From a checkpoint of a small contrastive audio-text model.
Model: 19.7M parameters, log mel input, encoder norm rmsnorm, encoder moe expert_choice, encoder num experts 16, encoder patch size [8, 16], encoder layers 8, encoder width 256, text encoder layers 8, text encoder activation swiglu.
Rows from block 3 of the text encoder of a small contrastive audio-text model, named by matrix and row number. Rows with one number belong to one neuron. Each number is 128 + 32 x the weight over its row's rms, rounded and kept within 0 to 255. All counts start at 0. Numbers have three digits each.
After each neuron's rows are labels from the 100 texts, of 14976, where the neuron reaches its largest size: "tokens" is the input token at the peak. Only what is clearly more common there than usual is listed. The data: single notes of 20 synthesised instruments. In brackets: how many of the 100, against the usual share in percent.
# gate: MLP gate (text_encoder.blocks.3.mlp.gate.weight, 1024x256), inputs 208-255
# fc1: MLP up (text_encoder.blocks.3.mlp.fc1.weight, 1024x256), inputs 208-255
# fc2: MLP down (text_encoder.blocks.3.mlp.fc2.weight, 256x1024, transposed), outputs 208-255

gate.86:136110135180141123096086102160092148167150114169125151141137079142113115179061132049123088171156203112132118121167169140092066111135080149110118
fc1.86:105107176071188117130121118197167076115151137137135122106163169138213134113084120122154106209147144120092150019157094169141131076140106089203138
fc2.86:129157107181154145077118043082135156070164172171132124123102091173132152108108105102142146190060133136078203163127119141169138114104125125089099
tokens: "4" (100 vs 0.8)

gate.454:117175137102081107152117147122141147105118138107064144077114066135061146175144117135141146115124112105132151122168104091094215112145120100147154
fc1.454:181242166106123104109141146125120153115116117121120159089113093179055132198100093089124146106151109112140182130126104111074202134119129137173202
fc2.454:151100132112093077166100119137160125139090106126089163097171143200076119168109182174156157159108153097083152035166175131123140151107119142122140
tokens: "f4" (100 vs 0.1)

gate.16:188163139153140168077163105164112131110120112113122176130080153075179101181122150116151099151111110114092140115150131169127168101164161084098158
fc1.16:098102138122166114118073193102139157103180130134136190112125107136114185095136162142093124140110149124178090119088130116119085166136141122124120
fc2.16:096138089123120125160151111177079142038106110062131100113144130094105132162106089107121074122092147111143103126106197145150120135149170123151164
tokens: "b4" (100 vs 0.1)

gate.236:165092113067119139145080119095107185133134154160127149187154168124138152080112161151101100228130156054156115117072150104129094109147129141144129
fc1.236:183080126144149167080076102077140036151144125143110111122104134122196106075127124168043160126137173107152145141085177145133171114120106124112141
fc2.236:127089139148122126076074111069161082181191108163108159172096177174130097099156170105124126215104117159148172162088153143146129131086100147057157
tokens: "c7" (56 vs 0); "7" (29 vs 0); "g3" (15 vs 0.2)

gate.368:147142133074154119138124119135111124170131115109153028131113145112094153138168152152138088155180135043118072144128139133120150162147101140138118
fc1.368:117132086160125116113074143133146130163052098130144211083118158135082096103120128114154156087120146147199139117137100117142181108121109175185100
fc2.368:154166102116144206135128117164126136106080159137072204093118103125132107208144145138169112120120177111108163070107104172166114124165111107072163
tokens: "noise" (100 vs 1.4)

gate.156:126140140130105103069129153158098163199122158122159140090138133083124138100123135116121120146186135122095066093158167124207084136123131028159148
fc1.156:116069149172160141121118090160140120093143109162077098106091158201149136140078131140081169128104153101114156124146125094128153120056121149118129
fc2.156:175085088106076101145113115112079185114126143077133122127129091113137157148146103192105164154104124155152101152124158138152112210148121173109156
tokens: "6" (100 vs 0.4)

gate.516:120100096063165153101070126143166149134111117096128138100103048119174112071124180145172125143129119117115124128139135147173088142147128076129105
fc1.516:096092164139123157096060123128084048092149135107135106142124151093135160164122151118116114090156116086159091141180144109050144122178158098092129
fc2.516:119122100127159114074137070158095103061159124141130115158149153127149031092151115112134083138162060107154157155075132090195082105107098162141139
tokens: "muffled" (100 vs 0.9)

gate.172:110147143065115166099086121153115185135103098184158146065186164035170142078149069157174138155091118187092111133163113207111116138146108169144137
fc1.172:122121162186138107160106088147129146186097056105107084057171193084121108069173135144115095115098111202125121120170098151116061137170132181118116
fc2.172:112141152154101141109203061117119115129151094104108114131137141087107183155111088156074092133138166137127078171119145071110052124087079136117129
tokens: "6" (100 vs 0.4)

gate.505:173125113136143140105039148184106108122148141153143116141154110125129149078070158165086131169158118106146115140162202118174109110119138140092164
fc1.505:121133142146135105184128141094114117072127137167183133108149114062117111091144120077200136110219087099152106113140094183069145125111103084208108
fc2.505:160121206131079044167057104155103130210114136122140149151069118112163104101117092116124110143140117107094138120141162206135084108144112176148122
tokens: "pink" (100 vs 0.7)

gate.650:134100097080122113110082139138144128110059050131080147142165105108085068109072150128091172128144076124207145103109122075109164145114115121167157
fc1.650:163183140171098156137111137093116115143128140141134088149128080123130136132103111120107087140079145131070147194146142153119120111142141082096126
fc2.650:073078126143112144160150134182120157108152065164148126117069141089168190129147109143156138099119103188180126146159175140114101168114150144139116
tokens: "f4" (100 vs 0.1)

gate.102:143143082173122152140076153072112142163102126135083111150132097045161171089081112068071138133043106111102151099102143119159123102112111107080143
fc1.102:103158132140138118087097134112108151118117150193176114162163096115186124054116128175106114136078103161136143104135102153164147089129151151155130
fc2.102:182118148135088092096107109178137112178120132122106103104152145162119124174171155169124123110148161188089111153145155083154104150131103090112110
tokens: "thin" (100 vs 0.9)

gate.355:073173103138134162095103082132112111061128156126072065186093109061073109125117122144091141192140126136133145160142127184101132081172101132099057
fc1.355:164139141129172092117165090118188136167171131143175165102187148163170092130150134104152102119132115143140105125099118085147139183118161154170120
fc2.355:126111139119155144103148113131127132093070109134164088089138113129126114133106119148124134141107108127135056116138132110120132150116132127110068
tokens: "b4" (100 vs 0.1)

gate.346:077114089120156074106127117157123101150090075135126171143109102123153137064133194071095158133160128075105134157154131059119109115122033111084169
fc1.346:080108128155110104169075112095107162083115180131133185146177133145144170168125130110109146080070085131164116141148106165125098120149161101152120
fc2.346:168161126140173108142093177063140123134124213120178173133115081090127105119137068124099086179132136138114110165117165093171118109158095134133125
tokens: "c7" (49 vs 0); "7" (29 vs 0); "b6" (22 vs 0)

gate.287:138129088059111156122165101112166173132086111166118156236047086172136123116136125132145197143130161079119120113127151107075132110173122142096129
fc1.287:188105097119154107127113096137132163134188133224104125188113123147212136113156167131159130150115150139096120169114145176133164125108103068175145
fc2.287:159140122138163146087109031171128148134157138141121102146143066104130136070112056138127112109185116170126167165149118099153164111122121119115155
tokens: "f4" (100 vs 0.1)

gate.302:133222080095163107177122140149122101111130125133102120134151126151161139131116172132124212177121097121135126127164090151132125103122055126122105
fc1.302:134127123109146126150102141060088066108159176075096181095116120117111136146117125126131115085141185140166100149159134152114109124084124179099154
fc2.302:105130157158131142138077104113137146155174191134164118122066108100076138155103139119132119185167172138141138185173093129101125119087138117125087
tokens: "b5" (100 vs 0.2)

gate.317:134130137162176080177133131134139106138083102152166135141119108156123150105070123141125132123124132187131117100133102111177109132137158113129176
fc1.317:141149185097171133160094114163115135131121091236192133150155080159069186113119110142122160069134139151095129097106097157143081061160115099138080
fc2.317:163100120110123121123099090105150071128135122175118124162099101162124144085135110078061174106072158103094138099090104138077053151186070115126137
tokens: "b5" (100 vs 0.2)

gate.481:099069150159168063173130117189098126154160120135087157138140122109103134117103106115154180065154109063155209106133194099112105127136150153075129
fc1.481:141221140087079114092118145094150180062110126138129080116118125152154112093180095105160119187117175161124073200096059192109161149127110082122071
fc2.481:046134192193144135161170108122127198108122122175147138168075141203183164118072135116139152140142110115177087199140163094094155150116128101102173
tokens: "a" (100 vs 10.8)

gate.513:165155090115117123096122178186120105143076037078060193146159122167088142076128127110106192133155136131132147138125149119159152107121137142143144
fc1.513:120123126126134134115091158168098195110119146128111083130077195099104131092125182105108131097104079135152109127127122126121147138139169141161190
fc2.513:161167128133153177141127177105128099043106158124097142141184150138064133106104174134181153104090170127090097109092143087100133125139142150148135
tokens: "e4" (100 vs 0.2)

gate.732:157113093172123126111119153118099105150142153111142132129127170126167152179138130087114131116151122115119118147139125145121132125105101168126121
fc1.732:072137151053140125126159166166113182101096111143096124115121135111107090126092080098090079120084094142179146132100087167166106158150108091042138
fc2.732:155168109172127101116108153092141149127123115175095087126124151082115108071172159092107111112113103033175122159126070129163167113143122135132100
tokens: "e5" (100 vs 0.2)

gate.283:127122107098147131070139103209200186192082140082116183149115138123130068088114197143163144175145139094114123096122161153133119152161114139096121
fc1.283:087094085139043139059126061174139169136112169124144136127110149162143057134120187122095152140123092106140176093173172119128093130158178180034146
fc2.283:126147128071187156163068146108129133120173051137096121189184144161059164165149127121101131119146091122153104129154149144139109081132113130126137
tokens: "6" (100 vs 0.4)

gate.20:122108113111141089157115118073138173126109070086099172153145168169150062090149177147091159152109126092119092210103171151099113146114119150121150
fc1.20:123101094111132175133138194136124140055079136164087191092170104101171129131099163098092206167146117125134092096121123072118130154130127091098085
fc2.20:180182173071157149113176132174122178128154169078092128131060102174155119138099097138164081144121104207103123061145114102165178185161087093122103
tokens: "hum" (100 vs 0.7)

gate.410:140095196179192096130143084167137205088115114110131169159132115091133112074090171066146126149128126131102118052168168101142106130112146023097115
fc1.410:141105150154178111147097073123135115114134106095131174115086114124122183117114083095102121084124136054110165130112132149106144111157087129124143
fc2.410:094119106128140128163077135128117104234108069086099179097142100092144111091141115082107092111138115080111164101115117152135154097135081202165145
tokens: "hum" (100 vs 0.7)

gate.18:084157126131145133135125122167080129120040095113094131155137074160092107090072105089124145111130147124121071171113103113119173103128090186100184
fc1.18:102183164031120178139164174159120085073117129107126108104123057138074093139102061143209125135177102061177106111157135119118129161136087131091154
fc2.18:127113121055123094140103176100178093094122103092109162123125107110102136166077144130150125106153080078152114107136132071153122154159148117112101
tokens: "f4" (100 vs 0.1)

gate.91:166184086144155118109127185112152163105095126106113167091128136142150118114181115115086160116128133105108173121150111175175157085123115129125145
fc1.91:144146111112142099102132127082111130173129091143110135063074164129109110100153148121113128125193136123087166128179092156163137102119061091113129
fc2.91:184125195158124141135082130151092118154102120113165027083111129090076116159118110146172158109115139150211101097118140133109126131082151069098102
tokens: "pink" (98 vs 0.7)

gate.81:164176075136138099121121134113128151113128093070121139161160101092073159153128077117133137121181097088176187118186204113104199110164147117094162
fc1.81:143115140116142102138157149083137182117115119121185059149120117121082118162156069121135094096164158140135133129162139106125154116141125132070139
fc2.81:088085106155055109111118172144099134131130116132123196112169041128137094163125133162135112107173036167101122167095095143152114125193114139106089
tokens: "f4" (100 vs 0.1)

gate.702:110075149190101119179138108123105194123110102118062117086159164155087101109124108102120150079165105156126151151121153145117107104176160145097177
fc1.702:147156167131141121142145152112166101054148115166162126170118118099094079118176143142115166139099116127135142148120117152101148135046156105199086
fc2.702:120119151102079138102063053116176094143096100074097141133134107136171178104120101179148078181108136104171152154133140148058189155152165080069116
tokens: "4" (100 vs 0.8)

gate.639:181110144106146146149079132149153184122104079150109104093071145119073122083099190148138119133151158135152124118201140105147101110120137142134130
fc1.639:157171108128108138126091160115083131124099026098129087089119152159139183148098035132155179121164173166169176072174135088157138107124089152161109
fc2.639:140088122110102097090144134194136154128115111135124084103154084100101108108122138174184129108117169132090076126155134090117097139116109162114152
tokens: "g5" (79 vs 0.1); "3" (21 vs 0.7)

gate.115:148112123117176111144075146106140114109024122131102138125130140118141146180080126086109104109126106111109043103111129138187081093095146131078102
fc1.115:145082140151168086110152123180148139149082170126140104124081128180197137153154140102098110112105172108110114131193122147157135089143113174126138
fc2.115:108123109183065164093085127179149157155141139110080091131117106082074136109179097114094128097115164152125125113114113136090161128157095131114155
tokens: "pink" (100 vs 0.7)

gate.174:141147097120122173152156142145161153099119149123099118148159149113120103115176089099063117128180123167119101129162194140092130106109102123074155
fc1.174:140111099115123132136152120125069130188126152165103151175093143160157133142103123135078085153133131173193090112127172135076130144072088097078120
fc2.174:139083080101175152153120086172105130168113132094169182072161176079099118088126133057156077200148118131115121123129150133178101156141099137120163
tokens: "d" (100 vs 0.6)

gate.765:162195080132183163066148096186113093125096127108117149087083127157171165098115161132087176193133160138114110196119097163128145067158132135136115
fc1.765:123194129147147113123169171150123073095166172086182148153123126093173154155119097124161101164163161128126109153115123137114083117154112095139093
fc2.765:119175042049149157117159119105144188144106146066187109171165140106100109080179140139159129184175097101113052127078125136145171133184177123118129
tokens: "5" (100 vs 0.8)

gate.266:185178104142180132138106142168193183143067122117146126175104143131156126101091172113115182104101148125164137151126087135153132119138133067134144
fc1.266:162179116149083141115136095147101149118080176139116170159149088118120135147161180076148163102115116142140104191145115127103078182132107106142157
fc2.266:152152081128137104073150086120108084117105162142100117113109145193086157135125084167080075160157179143115095163124089137074075143151110125148086
tokens: "b5" (100 vs 0.2)

gate.601:126143116120128187119158115118130128152123112122111104142143127173108152134132125139171119108154110208115119177157078104107135128123130111141049
fc1.601:093121143109130121143106113157091200118048126148098075081076146149181124127101120127103166134100078132107087130127139170074121139097113137110100
fc2.601:181139132183153108128106204168067075145119143155087168119167145112106095138156111125102135179117130106094141129085143152079162154184151129131157
tokens: "a" (100 vs 10.8)

gate.530:132116098133124100140111165114116160184086104116112173185133130126118153144158139164113177182124116117161110121193103091145102144123190118105124
fc1.530:130145162061099130146157076111172136104119051143163132115120128141114149128151107204104160177147146115145148096073082136145156131151109122115141
fc2.530:180121090149123132118140124152111130144103141097172133155085072173128100170169110121071156116070153124100121103146148021135178060172132157109113
tokens: "organ" (100 vs 0.4)

gate.425:123131156162139117120115145111060162097114068099137120119088131072119102141166133135187147128134157128136154072120146140145082048093175110071057
fc1.425:110134122141090164128147154153127155112077144143100100105063169106051055112197112154143068152108145118127102047088109148176094144088178103093060
fc2.425:168105144153086097088141131139124095084119159105166115107123113140100164028186070102142170174056097119178094081071132079140159155109151059102113
tokens: "organ" (100 vs 0.4)

gate.560:186173125124165199138102151132131182135124101129131107150083107138145093125131151168108128108134111068194124093119091151163123133091140085142086
fc1.560:097104157142152118135134178115075083128099136082088157153085102118120120156119105160109086178122155165105119142171134081170136069089074099141130
fc2.560:174160155059089133131145106162114178094075143129111078104100153056135119179171150144128132169094201131146147111158175147078132177210134162152183
tokens: "4" (62 vs 0.8); "f4" (38 vs 0.1)

gate.534:156146150079118111111056113133143139099129096109137148101120100102133113129138119124065117092129097111155126148087112151142147081107094093101129
fc1.534:074163111173062129139125110126146097085055098140105109069132132061159119124097104145093099187093099085080097197120099138118093133130128153103107
fc2.534:143174165133110145101114127184199151121088159119139103134132087152106096176115111159121148110128116152136175152119108170122072097099121129140109
tokens: "pink" (100 vs 0.7)

gate.667:068059138115166172141098058075113170110135165115086106157091104104112129093140117154138147121097103109086104096126147177135124099076124107099100
fc1.667:157115139141140135124112139110138107134147105117132119131185128120116085134153099146065132169175111145122118182066160131061194169112108114136091
fc2.667:117081179106173132060189092098119124114136072042107114109087141144093146128055133171163148087137113105128104080153163188139154134080162122107186
tokens: "b4" (100 vs 0.1)

gate.756:156169104149173149109074135132113109209134100114181131154040150177155150135107122128145110164060140069082142099116103080202179094078147176100116
fc1.756:090151147176089154059092183104142080134126134131093136133114092116130151078102116122107161114109128101205108110105166132118120150080072075117134
fc2.756:124115117163092108130124126150122100139150163115150141106146204172157172186110108112155126175088148095104121004103146155155133087120195139137088
tokens: "b4" (100 vs 0.1)

gate.73:103113171111098124133133163139135164132089105188146121159097085150093155107132150159137127144153143175166105120107136148106098147122155067113077
fc1.73:143137128105148165149064105175130097117077136141131139123141106113150093196121130130104171149171097150153127074095104171148100066100100149122076
fc2.73:200136158124154150118143072126106117164118162112121161072139084136133186165129105087152166127149145184125087045094164103145140080198098136186123
tokens: "b4" (100 vs 0.1)

gate.564:160130182112131132147120125123163127074085112078125132118121094093065077124128124169176129120137174093128079121153121097159088126154139176179122
fc1.564:093109108149115134171129154164092129150173190135149118147100158132195160153173153127119101158189098126078148139112148150180132131075096090088151
fc2.564:125136153204161143149065117152168148139146114136143094113189112110161109075138089131164157106077142188143063153176144181132115166205136160101115
tokens: "f4" (100 vs 0.1)

gate.617:161147082171051048063217152119092108142120160127080170149078109153062164165095110084127171124163150156117116098134158158132149105108164113125091
fc1.617:145055115158123138104161112113133142076160136155157174135132149140176145144141119131074130122163125131052143152145067156154104083150163159168117
fc2.617:131113105075195093113111134140086066141129073148154161162148147155125101089166159138092150121104127168151118162118155088121117094119094131130076
tokens: "4" (64 vs 0.8); "pink" (21 vs 0.7); "g4" (10 vs 0.2)

gate.695:123144165132146208113103156121077130112072119162125177137150177084123156101089167101125125128140133133176142119101151137196093073113114148148153
fc1.695:133127139108153160133139146152138149121130096127141073100070111167133127122189155163136106108123098082070120130148166146118112180118153117088101
fc2.695:131136127087103128094128111135117113156139122122173201109125111148145127130159076169065149122175105171142112093138152163140117135139131147120133
tokens: "noise" (100 vs 1.4)

gate.60:116085169129135171088133111134142150091131145148141149091090135103116126083122155125090154120133101119091109163113122219154114111110131097081154
fc1.60:151113093120124083142139207098184075167137120142113124195164118173078180179102110168094177106088173130156113136171136164096119200125078096152130
fc2.60:103115134120191123063153172078071097113164088171100154112167143129167139149105098086113101142151113127174104088141135054121108117114137107117207
tokens: "b4" (96 vs 0.1)

gate.624:136150115111083112132123150085113109125181129113042120149158122124112101104116158162145166112096090071135172098160147189108144142127134093049121
fc1.624:060109088145177128156142085123156174047150089138199111082104174124127144127144136098124176153113188188112119151093075071083126132119093159209165
fc2.624:151081156137199154122138144132150102116148112145159132142117195099232123103160163099137166125218118094174119153120156097127080132177072142162106
tokens: "e4" (100 vs 0.2)

gate.419:126094090168175094149121164157067094139189119165067100152139108150088125143123096153130062129107141140109146166126109121118068104123151157085171
fc1.419:103096135169128121111128110160115189141141137172124119082162115112072117117085134113134094111164124169130137064134074058142073126150141148169144
fc2.419:095090086149148141136083120144091109068104155153170125131137133096106098177085092167130164150137155097095122127117105163093138106114146152130127
tokens: "a" (100 vs 10.8)

gate.694:158062147105139120107085120060049110137126110137125142132094177103185103102152175114134140131149093099125145072087164125125131164096089075120144
fc1.694:076100158158155126133163174077103122142149057158096194122158179140123142107094130093105101145142120127121166132133151118164114100083189104064035
fc2.694:160178112149159118138090179121126125113112141124177116112070031156141188084115056233075149143116136156152097149143115107156083085178129155137113
tokens: "d" (100 vs 0.6)

gate.145:121129195101166122126098147117077090112125077108090169123125116147151114110142127168138154168114094128131041120186142081115063119185118060151166
fc1.145:134109093071124144141067139095177117181132120136105133119083131094129085083160116152131147169118092115106186113173151071100190078089102105109182
fc2.145:139199157108103115144078164104102098137146132071143119201099068161126108127139115162190162168110132123114126149142103125081152154142083125128116
tokens: "e5" (62 vs 0.2); "noise" (38 vs 1.4)

gate.525:078097121156142129188141169094123205125132069126107166210134103096150132163171132115115118128125066128094130121135099076152111152125177146143104
fc1.525:154134232192171134222132164127160210162088096127105154123121070116148162147130156133112161138111102155078148149140098149123158143142097078168117
fc2.525:161150154156104131156147229152108118105073138081105116048095075094113163106136149187098128184073101176088092064122158141114087109141140138139053
tokens: "organ" (100 vs 0.4)

gate.687:119149096091146114048169125120121135151102145164159143165132128140095171110093116114085126140125097141175146153138114118150116095128099072131180
fc1.687:148147197074126075149129120089076089132155062169126121109175117181129129088115134132123115128134138104131108142101091137105121119124152150107081
fc2.687:102159065103115103183143124163128177125135060105122187110131118088209124160179138156131138159108100120161171088077221115160162095096109106060170
tokens: "6" (100 vs 0.4)

gate.366:172092081069173072117062115156090125139131114131161120152198108110117155111103109145116145096155091115147069120101143073181113120149148165126159
fc1.366:097149123085132110133107099111185093148055093128081092129118123122144084144159148108128138079129095111143131121122169133110105089095136148174110
fc2.366:082101178112138125113176166116071174151130088125124145160137116128094230183141130126079131175120174226142152165088112129095053081135089088106098
tokens: "a" (100 vs 10.8)

gate.292:118131094098120088092095092169121118154101122148100107126159115144142116111104125078174144129130209100105127076118150087135126138142141111137191
fc1.292:136122103150163110128111102128118173140153158084157104158132074158144155147156136168141101130144129059131130129170101127114110131180210135118142
fc2.292:169120134127132083153133153135129133132093096127143109163085121130168114121055109136154131149124105072086092146149124121094146135208119112148107
tokens: "hum" (100 vs 0.7)

gate.726:096145128087107101135092158090111150056077086081107217146125149159188173062136117101173129171124128115110089138163164255104107152119097083097118
fc1.726:102097138098102100114088165125156123086122179094164119129150167116154069141117163144164107129154103094163146079132125162096161147096161090168115
fc2.726:138139176041142129158103125084165093115089131102128104125109072132108098128147150122213120142076198118181087106122099118086103147113173096137094
tokens: "b5" (100 vs 0.2)

gate.284:145172094109104167120126113158122174105102100166090149124136133137091100094133168118081164125141104148104058211146074144156130117124091167161116
fc1.284:170156114088110133106165089188162105167170147189082086158106126176107137121072114081171190160145131166142104178131082100087224134134112159112139
fc2.284:113117089145140108111156141159113152039137147145110122129171139160131166093101138137109203197081123074173115088116170096148183095132123149097102
tokens: "4" (87 vs 0.8); "e4" (13 vs 0.2)

gate.434:145103059138162149113129153113079168095157109137123109154092147133145155086200150120151059150227159112157115145126144151099176110075170097133115
fc1.434:110139132146087113141104146089138091125136108157100108116197118080095054171121027095133148114187115151132078152179069147121114116102094103086157
fc2.434:179152098089127067195133158129134166122156210153130173144156139117118181129094145111118156159135124120080131154129173155123122165148079116063113
tokens: "d" (100 vs 0.6)

gate.538:137137070127140159155139110140124151124176075076137151175112098165135166156176187059141166144130147169169149130129109144118141091111153160132082
fc1.538:128103110168224182141123110049109105115111136088134178161122164078092117173110162138194129109140139130174142119143139162110093090109153123152168
fc2.538:125106156104164164153160050112136158141180181132153102168087147095078170125151148122097158163113174153152146116145128145114164177146133125184129
tokens: "5" (100 vs 0.8)

gate.572:079138166090117155110107119134122145160082109109147166110084123090109105059112144077127121132133177134154114171170125107143095150038138092117185
fc1.572:128156152141094162086109202165075119132110166114118153174124088135081153127124102125141105125125127128127115111162121111125190106154102176157156
fc2.572:131108150101112086157172133145096083118117103138137114122118094129137129142163093107171172111119107147192085160107158148078159117085190164128093
tokens: "muffled" (61 vs 0.9); "1" (31 vs 0.1)

gate.150:114151152093100090107091143097176119159101128153198136163144113039159158102100190146145176101136129175160172132091116166134111136058048119169127
fc1.150:073133137189199148041097078097099097195107126219091140158136115137112082087113141092128114120112142114126146181098117090174149138121140105045106
fc2.150:106081154128161196133122083078130172146132146097186116128150078134129126194072126059137116114105123144116158119157149132144172121124149061160139
tokens: "b5" (100 vs 0.2)

gate.581:127116153071113213168190130128077129111116096145161115160139074080115146119147179135124202138144105085144111142131106207119147140142141100077170
fc1.581:146124140131165077037132108191169131143122119061103164118216105056132120093170128146115085139068129139134106130162176113126064126127088106131098
fc2.581:081161120141171109118120141126107118141116100142172070152089123163115177147113076064151092102146146124136091118054171123121079107134114129123098
tokens: "noise" (100 vs 1.4)

gate.618:118130123067108179109132072145167157069112101158176150150173147131179082144173128132107155157157108109099111139099119162104150102094112045157113
fc1.618:091078193123173150156070135162142111052132052112146109107096134124187108059118128153160138161101138134105198137128172122095135158115135060097081
fc2.618:101094105173141145124059147120143116101102102146123210113175152120118101105094128121066159087160077161141155110094136195142106126104125086136111
tokens: "hum" (100 vs 0.7)

gate.438:093126159110169118112133153157129173128080106143103123111133218105148127122180173101120125204099141132073152134091107090120130044106147120145216
fc1.438:114165189141134126144119077127124170129100109185079101090146166132146140155123120168147131158134140104172077162131149147149120063052099125082097
fc2.438:104136174084095151131065225157144115179087115152144101103102120060152086081127082140069077105137154110104194129141160080024046131138146134148121
tokens: "e5" (100 vs 0.2)

gate.478:112176091094136102093055104137129149151137081148130142137165112083127144112093122112103157194143148058162152114160110121124070141050108118120161
fc1.478:152159033111102111106104115133160123127127162112171148162105153183136165101190168092142130130120118077158151120165157100141084119076090118098153
fc2.478:143166060100076098131137119128096122150088122120120106125127125125142139150083215078174159173101150112157114151135103086138075156162099147118109
tokens: "organ" (100 vs 0.4)

gate.160:167165071139140111114176089116084132110090086162072141158161187159136085092119152138102158127087100099089129116192162105185165108111127129160129
fc1.160:197133126121168143122118087093153114119122191184116123175134108104185160164141126148104166133125123088134198149122092106168154110153127110137105
fc2.160:182127120096130133127161137066099111158146131080092119135116126154127098106169088096072097125097101119079154132095106128124151143154134132153125
tokens: "hum" (100 vs 0.7)

gate.24:144188119110116066089139067146153121135119135188111120123162149141136097100149155121188181094124169081133112128149126104087135073119112168106151
fc1.24:071176112201108173161106124074154080128172147185145176092106172134124108193198144159108100122105088160146164162170145132152103079101143148161111
fc2.24:161128173126112143152179098138098145143109090166155105068125110107161156169113129145137113116129159051114096131131116060110124093123075134125160
tokens: "hum" (100 vs 0.7)

gate.398:103166153066138102129144155120100157113084171158089158122097145117141216099145099134147137139100133072089154167146163148175111098102109119173122
fc1.398:108169171144087125123098165148106113112121162117127151133096185075104131138172115090107080131124145063083155171143138135164112098170155146149072
fc2.398:114141185166052067150153135125152127111165155108137115140070131123131107208165129172145153121171115155127128110173169124114140137107113174067121
tokens: "pink" (91 vs 0.7); "rumble" (9 vs 0.7)

gate.50:117089175103196144098103128135117111190166137106081140112120124069126130132102122096094135166108126053188136069119123148145135130111120099140155
fc1.50:161115151109179149116059152123084170105139124126101102119154121073139120117092142079140107077115136160133097175157100050156151129113138182160106
fc2.50:096083157149108141136155151116151096064087108082132158131146130166164152127068105167145105061167067186107118147113137143085062154157141118089103
tokens: "f4" (54 vs 0.1); "f5" (46 vs 0.1)

gate.685:098081086125080115118123074127141106128117126097111140135187118101161135076151140093133108137108127122093095103149147200116087108110149115109135
fc1.685:141159150134119121094167141120123129095172130156128135105116078137109171135197118142195150135097130181166119186149149101131146071084155114079104
fc2.685:193098088110119131124146169171137118149149118113115146090114116130143144125154156101166144118146106094115100125106119120129085097133136083059138
tokens: "pink" (100 vs 0.7)

gate.472:157111118177099172128124138154104182118102088196139119116126134130136161093068126193147165184204142110107079079140079098099174124144114157105176
fc1.472:164095168142152143061162127112143072134130109136121124117084142129175129039171165151038123088108127083124122130141123132074102089115099115108152
fc2.472:133175085120107149111083072097128170128158128180136130128062132136104144117089141078167159119151172100205163124126135101104109169097123093121134
tokens: "thin" (100 vs 0.9)